A small encoder-decoder audio transcriber, trained from scratch.
Training: muon at rate 0.013, 10200 steps, batches of 128.
Data: trained on phrases spoken by 400 fixed synthetic voices, 39062 training examples, 33.4 epochs.
Rows from block 2 of the text decoder of a small encoder-decoder audio transcriber, named by matrix and row number. Rows with one number belong to one neuron. Each number is 128 + 24 x the weight over its row's rms, rounded and kept within 0 to 255. All counts start at 0. Numbers have three digits each.
After each neuron's rows are labels from the 100 texts, of 14976, where the neuron reaches its highest value: "tokens" is the input token at the peak. Only what is clearly more common there than usual is listed. The data: phrases spoken by 400 fixed synthetic voices. In brackets: how many of the 100.
# fc1: MLP up (decoder.blocks.2.mlp.fc1.weight, 384x128), inputs 0-127
# fc2: MLP down (decoder.blocks.2.mlp.fc2.weight, 128x384, transposed), outputs 0-127

fc1.169:118104140109128125138068107194157110151123160119123132128184144091125122137124128094142083174117155132146171164124101119124121133122119158141129110128131163111142067096121138116127106067112139122136122156102142130129112122113145138118103117136129108142124145151121111135184143122152103161107054119135090124146142126088125179131098142118117106109154145132111149135117174118106143175123
fc2.169:124145108127113142101175116096127131134111089115159177157117142139155152139078116100122103092120168138111135091098142162122145114139140128121107116137147131160055166109134085159117105144167167109140118116127109139147076118143145181108153112146114136127124103094135112167103120151137103090123148110118129129148144143150131123059162106082141126117093146134138109129133101148136158146112
tokens: "zero" (23); "brother" (14); "flower" (11)

fc1.355:149139149147129120143121134132121142077148126139112115078131183080101138138104129114113176131151123106137124130056111072126178117139159152119115135095174131101151096134110130153116108113122131124091142147106123147149093134099101089126148152150140149146164135093133143178126138121120122139138124139135105150182089125129142087134141124165145116164108144117144112130122133130049123131138
fc2.355:073171130122115138152072099142097136140111107164183108141151108135137155089116119141129091121135203128109148123138131140111115121121170132172106148121111111120130100129137116118149100121166141132121165153129122075167162147157117114185121124089122108145065140116103154132134135081141143114126131128134125121123114149162133112170104135101113168141089114121098105144101119145122141136127
tokens: "he" (25); "we" (23); "she" (12); "me" (11)

fc1.152:106074180080135161125152129143118138158110165123122134128112129156141150162106132142156131154070085104159127100103138132143103108141097111117109116133120126085091128078142135127144133126159128089123171065181123137165101143142152135133153106125124161138120090120123083110132114096127136119159081106124136170129150134164109128133137116165120118149130157108100110136122140118107162163131
fc2.152:098080113080123129130102111159155115192087118162133130121160137209126103091096119132105089096114142129146067160138118131177087116133133137121119164100138170111135136115139131137139166160138135118141128123117156162134133134142169158124156111138153125142113111136151108145097056117122137128120106118129114146116132085152110154135172093127113117123132140116123129126104120140118137105158
tokens: "zero" (24); "orange" (14); "slowly" (8); "timer" (8)

fc1.215:122100124123107122125144131107121118149127148132123092117149094160109073133128119141096149128155179135112115139121128132150107162137133138116130128207091150134134121137150108151086144084097109080139151124169143149106143140146166137124071140135121083110125118132168078133138129177081150113140147119127126132116109142115129132134100171103176156132159116129096154115175111093110161113112
fc2.215:146100137130142149087125188137142137116074121155124138131127122114147160154138156145086140118130130134146071113133145145175105113107113114131101068104137133139103128123109118104110153091129160151118187140100141134106080171131098116157210107119118138119130128085161178118140152135130150068110143099102146127128122123152122132123087115139124126115146132106148135106122163137142138124138
tokens: "today" (15); "hello" (14); "boat" (14); "knife" (13)

fc1.132:124126125134146158118114104177127084127078141169126128097111151059155141157129151162150101156141138163150082146119151097145101136178114122137106148127135143123118135116131134122127129130116103169100149119125124127105092145123100146130151119088133133132115102140144120111136144169098161166117115135125185107124136174144124088049087121081137143122120130127132122120144133170099163113135
fc2.132:099158119087090140136127125132142161113140130137169109135139107155128123120133078133121172118150111090151132116130141103124121151110116133129096170139161134152140126139137126133162078145117133143104131160138149138099105113113108159125097142110106143114084137121111130118125118115142146164095175107157107134115040145111124177157137084200113143138158149127139122147134092093087161140114
tokens: "today" (43); "stop" (22); "hello" (12); "above" (8)

fc1.137:135134117139104143099133130147151077113110098151096171153135145118124122155131092155155149160143162120140147117085128150119131141127154115144092112132200148084125111135116091109135096141136139111124142141138123145170154145116061135112144139127127138135111175111128088118128078115184126137122144085082144134120105125127144121145079120102130096173101100108127134120121136186144164121125
fc2.137:101170147133131135113153139096153147099126127183121107137154151079147072122136113160097152125099139132121129128102158175093125110166108124110122148124114134099136094085123138136125167102095127149137132135130106167165118134134069150117103155136131116098157063116128110131115103113118114120122111107115111150131149159116166106173155103195162143150142107131152109165131126140150106142127
tokens: "zero" (25); "orange" (22); "village" (11); "very" (7)

fc1.75:147143087145136107138071134118118102137160130144148083140106146123115099124110119108125145136144120106134121155153138144147124138133122164090160075106099150135161136088119163106178104158092130151137154137112149133096182124152093157140112152121161132149171140133103098128121180113117123117120131091123117100127116126126140093194110141124177122127138152085134096158116131094163117108092
fc2.75:097178147133113132096107159140163177131133132170158119119131117139143141116127147146102133114186142085127124129141136160122105139161141102159136087126147113108141162112098146115117115114096164134134157157085098136143154122092151114141140107135128146125142140138103096159111137086097206106098121111158100100107140098134137139117145188127153101085127131113107121122113099142147114086095
tokens: "today" (44); "above" (20)

fc1.108:096100134152073133102115118129149152144106130121159107156110136131155125097133091102138113139132118141136167108125143127144091141095100124177132139113091127118079140149151096138147125142137089111106166119190144130084094126095104105093205113127136138154150116124140121156104085131146122128133104141106155136122144112145140157179155137110141119137124073128133127147169147168127102128167
fc2.108:135124157111118116096103117110153147124134142131127115116115115122120126158138151110161152148103075089132176088078151136126151135166107136158132132137129113104088072093129123114133116127143100144107119101129180164143066165152133125112161100122119132138181127123127106127131107149107154140192131145142145146150144118115105131118137148152138109084153147146116095161140103113064091165121
tokens: "was" (42); "timer" (38); "slowly" (8)

fc1.263:114131132148120145099147141151148121143100150147090108138132113097158111124098149096141179165112122103104123139059150123113128107190147139093095144142122151129147119108132118136153142156132155171122127154129121120123154103171149150132102088070131123169158128164127090126153131153114144124059117164132164116123119091112141120104116108149121169104122115154141102118141109094123166107104
fc2.263:134151133126084171120097136142122143145092130086126111148134102162140172137142151178120076125127096088125121114209153146163119176106104130114133112145174138159124146108173128101118134136090127185104086146104156126125131117129115148146139144128115138112135152167112120150126136087111099116119117109132127107116066124138123105111122125122149143146134149089151128125155087118135118131082
tokens: "feather" (15); "measure" (14); "heavy" (13); "every" (12)

fc1.367:169140096109156133141080104074117107142122144125121132128120135082135148100160077148138121118123088147123138084115050164136151133129147119138076106170155154108076121159128107131107129132122121123132127119154112162150159125141140116100130147119081133134135126100139123142173126125096148125123155106103161163091141130123154159137133152135175120138190144134139149129114132099103132089130
fc2.367:115133093120133137128169165155185160157145111108126109130139089165112127122146135132129089146190141119078128146118152082145132110131134143148140123094129101136129109116168150101162113136149111153153116109100141087105088091094117132102154149125108184155133116121165141099108154147163128154091094156165132112116111110120141131112109106129120136125112168136125114123133149144147109054140
tokens: "feather" (17); "village" (16); "heavy" (13); "follow" (12)

fc1.177:161104113069135186098160121109147133116120090131099170118117112134125168128105113139122142108153097140121119144127143154136151133145153170155117119137123162114141118143119111139159129153155148127138116157149112139103138139123135145111169110094166081150111114153128133145122154109118085153155093123151112073156074084069116093140097160111105095117136105158120109145095155106157139135141
fc2.177:128147126125160184156136172111149105112143135124137151122138168119123087118124051084127146119122142110113145154149110121158125116129076147147185108101113126097095136104102133119117118124111132139101134122122137145119133140108153112147129148131146125135157140136162144071106117117124128136163131141132106164114153106137141123093099112142190132096102159099145093127163119113198077110109
tokens: "repeat" (22); "forest" (20); "wants" (10); "waits" (9)

fc1.173:144160099118162121137136111164120111125127110159107137117155112105132158169190095163111148115106090126119179152108117183170152140110147119134103112099123149108079141138114103121154143129161124110108168112104134119150154124108096162121109116114162142127130108145151137133173102079120121142136063086139128117133102107104138173103134114087140105148118092107147133158133145109149100147127
fc2.173:134113166130145154092143163106106148159166137119121107080137149159117110093125103114151133138092115138158130104120134088105089102112128149161148132118108126123138097122158151138145123153137171152146130080123097138094130155131125102135137129138076112159169138107103161150067111145128125125190181164129140129120153140122130091108127137130102144100154082101084116146119120107164101148115
tokens: "timer" (46); "slowly" (28); "zero" (15)

fc1.268:088135165136152137155118149085126159164122124141097149098137151143125100157116180124138129107115130145098106074131159129135102107129174122144150109137116099139153140143160102143103099122179121110202137115141086155125087132114126116153134129136132117120161101139169093082138133097109089129117120145085138120179158137150078109091110127106113132101157155121132132142114149113132109117151
fc2.268:128131146143128107143162100176151153096123140145155145097104121108115132145142138132121126127113138108137076166080158168118133165127093126126116169136128114140069167130100081110126167127131100109113131128124159144075158149142198129137129117141166110130121110130142123145178097168135131148131091143126131094135108141108097100146118118140121137061109129144075110139133129136103131092138
tokens: "he" (26); "we" (17); "in" (10); "was" (9)

fc1.104:119115152141138128150126079136104172110106133093118109120119131145137140138114144097107127080126120167122132133147115178107132155124144120131150130128134099171128156147143116137143166130139152130122150126134104102123119114146095039064134135168126129125187165107147151122151151129100105117115127124105158160146107146109104080108120099140122150166124115142116104144158177078097084125142
fc2.104:130134144132135115164153067110129131121120108143158140111138092135127088150106141171157132113192137142179112116129107146146133125145090153156124105122116135164151120156113118119126158079133116128123135139128109172126101154205169112161142104115123131130138129125125171113161147132140115091113125149133141114132111162067109095098137113082147144136128070101101110117116126115112116084110
tokens: "he" (30); "we" (25); "in" (16); "me" (11)

fc1.306:140145157150080139119114157152133195146131152149142123115138123186113151139141153093134119071137143120115114120138165109082139141148133086132133154120113102084135154163145135131120153109118132145134124084188120131103134105105094141137124121144122150135137119148152095115122098120116111060144134100153144112104124134138121143137121132110111120081141119126142081126162140177144052120148
fc2.306:126106151139124122149154127140132117137159134138112109136118129082118097155112165148068114176107097182168137131111140154125148104081119143094123128159070159146112126105094126115116130135172137121180112135129132174125136121161056119115135108095136126145148136120132098143112118128105142163165129192138113113116113114090121148122125100136119144116184089150117148142127120093120121130149
tokens: "was" (95)

fc1.79:102143151157133133126146114175117128068115118144156150129134122141139066171128137125169124144118140081125168150138117126117148135096142121129125113132156122139094139108125123083113120168115111123188131147139164092121103187149128141165146110127105137120166128151105074128109149102128096115152145111122131141137193148125070107090141094132181116117129108119117120115090124137138115104124
fc2.79:141097125098118100134146128157143134189163105071091162120139124135122179143128126126087116111116161108126082093114110139122093099136115133141167173121143159121163114145107137165116173098183152119135116118138083161131130117115098116122126117115151120131097090131107138138139094101092154136119145099099144144137145110080120136124126114138129096146182104143149152106147104159162164133142
tokens: "bird" (21); "one" (14); "go" (9); "show" (8)

fc1.150:085094175116130167126125155153166164101120150107128140157094086111127138092109158088109136144128132072137139127148138141134155131127106170102155110133101123132146147119164109104093170124104125135095122106154102125147126106143125129059118098117081134086146099130143142166120154130133141106143106117141153152127179129134113156144134090140134179155125075115137116128140135116172129101136
fc2.150:115118103153105126161175126129120135138090119086131150136144136117119090178139137173128152167126114147120148101116130126083135130092137128157098100115102178162132147147095119143144147108113112145125149138118121174153093137106080125168155134147135127106138144143145086156105118131110146048067172131131140107134118104137146131128128133130094118082124101136172151110134154126087152117130
tokens: "timer" (43); "slowly" (12); "took" (7)

fc1.120:151148058081116125119156091105131111146159168144116156127160102112124159178136117175143113122156087166124118106142135177145084142115117104141122126135118145104146099117114143140103182128152126141133132099125125140131168123136144135095140132092117125136094112138121144145103145155072151123119086082153149154148109081092128161131111144075149123105136112146123152146123135088129150139124
fc2.120:151076096151155194113141201123123137129113122094119111141110126160124112123117119138088130123103127127136098161125130073140184121103130132152138116111113117130126083153122124148121131131104136133107113117127155111148097123136127132134177146146078150100201113122163129109128078107129117120132149174104116159134128128148142113127063138134111142127169132132105131130133162136178115108147
tokens: "repeat" (13); "works" (12); "waits" (11); "very" (11)

fc1.211:161095084107162146114122103150124126090163089137101124124097112153156128127128117150134150156137118094101120115154159135154125174119151098119097144108161134168142080092123113093154124161138118114168149145100129146099142137089087142149170123119124099158146105131137120138159161138118153132144134138116155089122150102136122125150129129091198087132141095147143126140094122072105096143134
fc2.211:129154145154112113156155156118134109106149119119114138130126108152136124142137148111085101119098115123095164128067161139110137086096084110155164147129128125159048146098141154126132121126176157125131115121116144092138158108141113160143126129138114135128163112122119133147078105110144159111147113150143141136163111099120092116109140140148087135118154140141129085122127121171195178108093
tokens: "timer" (34); "slowly" (31); "farmer" (7)

fc1.280:089137107130073102138077123106119125122136118114129111139151126151117118096138124141124128120099143125153165118070114157110138128145128126135117141107142127157100138118131076113163095122129119137109144105137118154157080132118111108096155124117120147131185132133117102139094161121114131102143146146124141101139095162123126166162148143118144096148147125094168106178187195177114136087166
fc2.280:123152131122097114172146112132138128171084129147127120130124127169136151138110137104173116080127159096112130126110105152117119151156136132150095136137125139048129065107136124150132143123172123118122133123111135122137112136120110114091105133112118121125144129140155138084114159144100167138113146203108122144173159139081121090134129120151127131138098104145103131147134105167083090112180
tokens: "was" (59); "we" (23)

fc1.276:108137154180087098122114126130121121087150149121121174131151121139132094173094153136141129115144130146128139177096089139119105159117123111140131112125147150117136101165133107123125129135111113114148124109139200124136116134138123092112119098101140144165184136104128125120116096136114105171106161124122123147152131113169111100106073116096109073145140123138112137088145128182173164117171
fc2.276:138113124097146139123144123114153147175145167149107109126112172077120132138130126160091147139139140149141157098145137104077125128142140148121133105128117094133147079115132135106102141140115120092116128134166101149154131132107140135101172123142162130114159114126130087139117137109139168148145077104128107142091161128069114106153090055190113095112125166113139143148143112134156120163124
tokens: "bird" (18); "by" (14); "show" (9); "go" (7)

fc1.141:110154109152114088113131140184096123139133136137136104120127130112133119152162134116090139113131141114141142116122088107131135129144125092134127099125157146114144123139122113139139123137114141106124128075152194180153152149104133103155094108116104138136127092159104137135114106151131098127152137123096130113133150129125102043108108132138150112133147128175086141142164127192180073141172
fc2.141:140122110125096114136124120147126130118172113120153148145173135119132189129153114154099092139123105164103136102095111123119082136130147123155138105125142135154118077115128148128078141114147159118133148174131089098116151140119110124115166111148140149122196147136107099107140136064136154141145090111119104137135141115080067112140116105125148118111136184135146100151112120131182135123157
tokens: "bird" (15); "one" (8); "where" (8); "by" (8)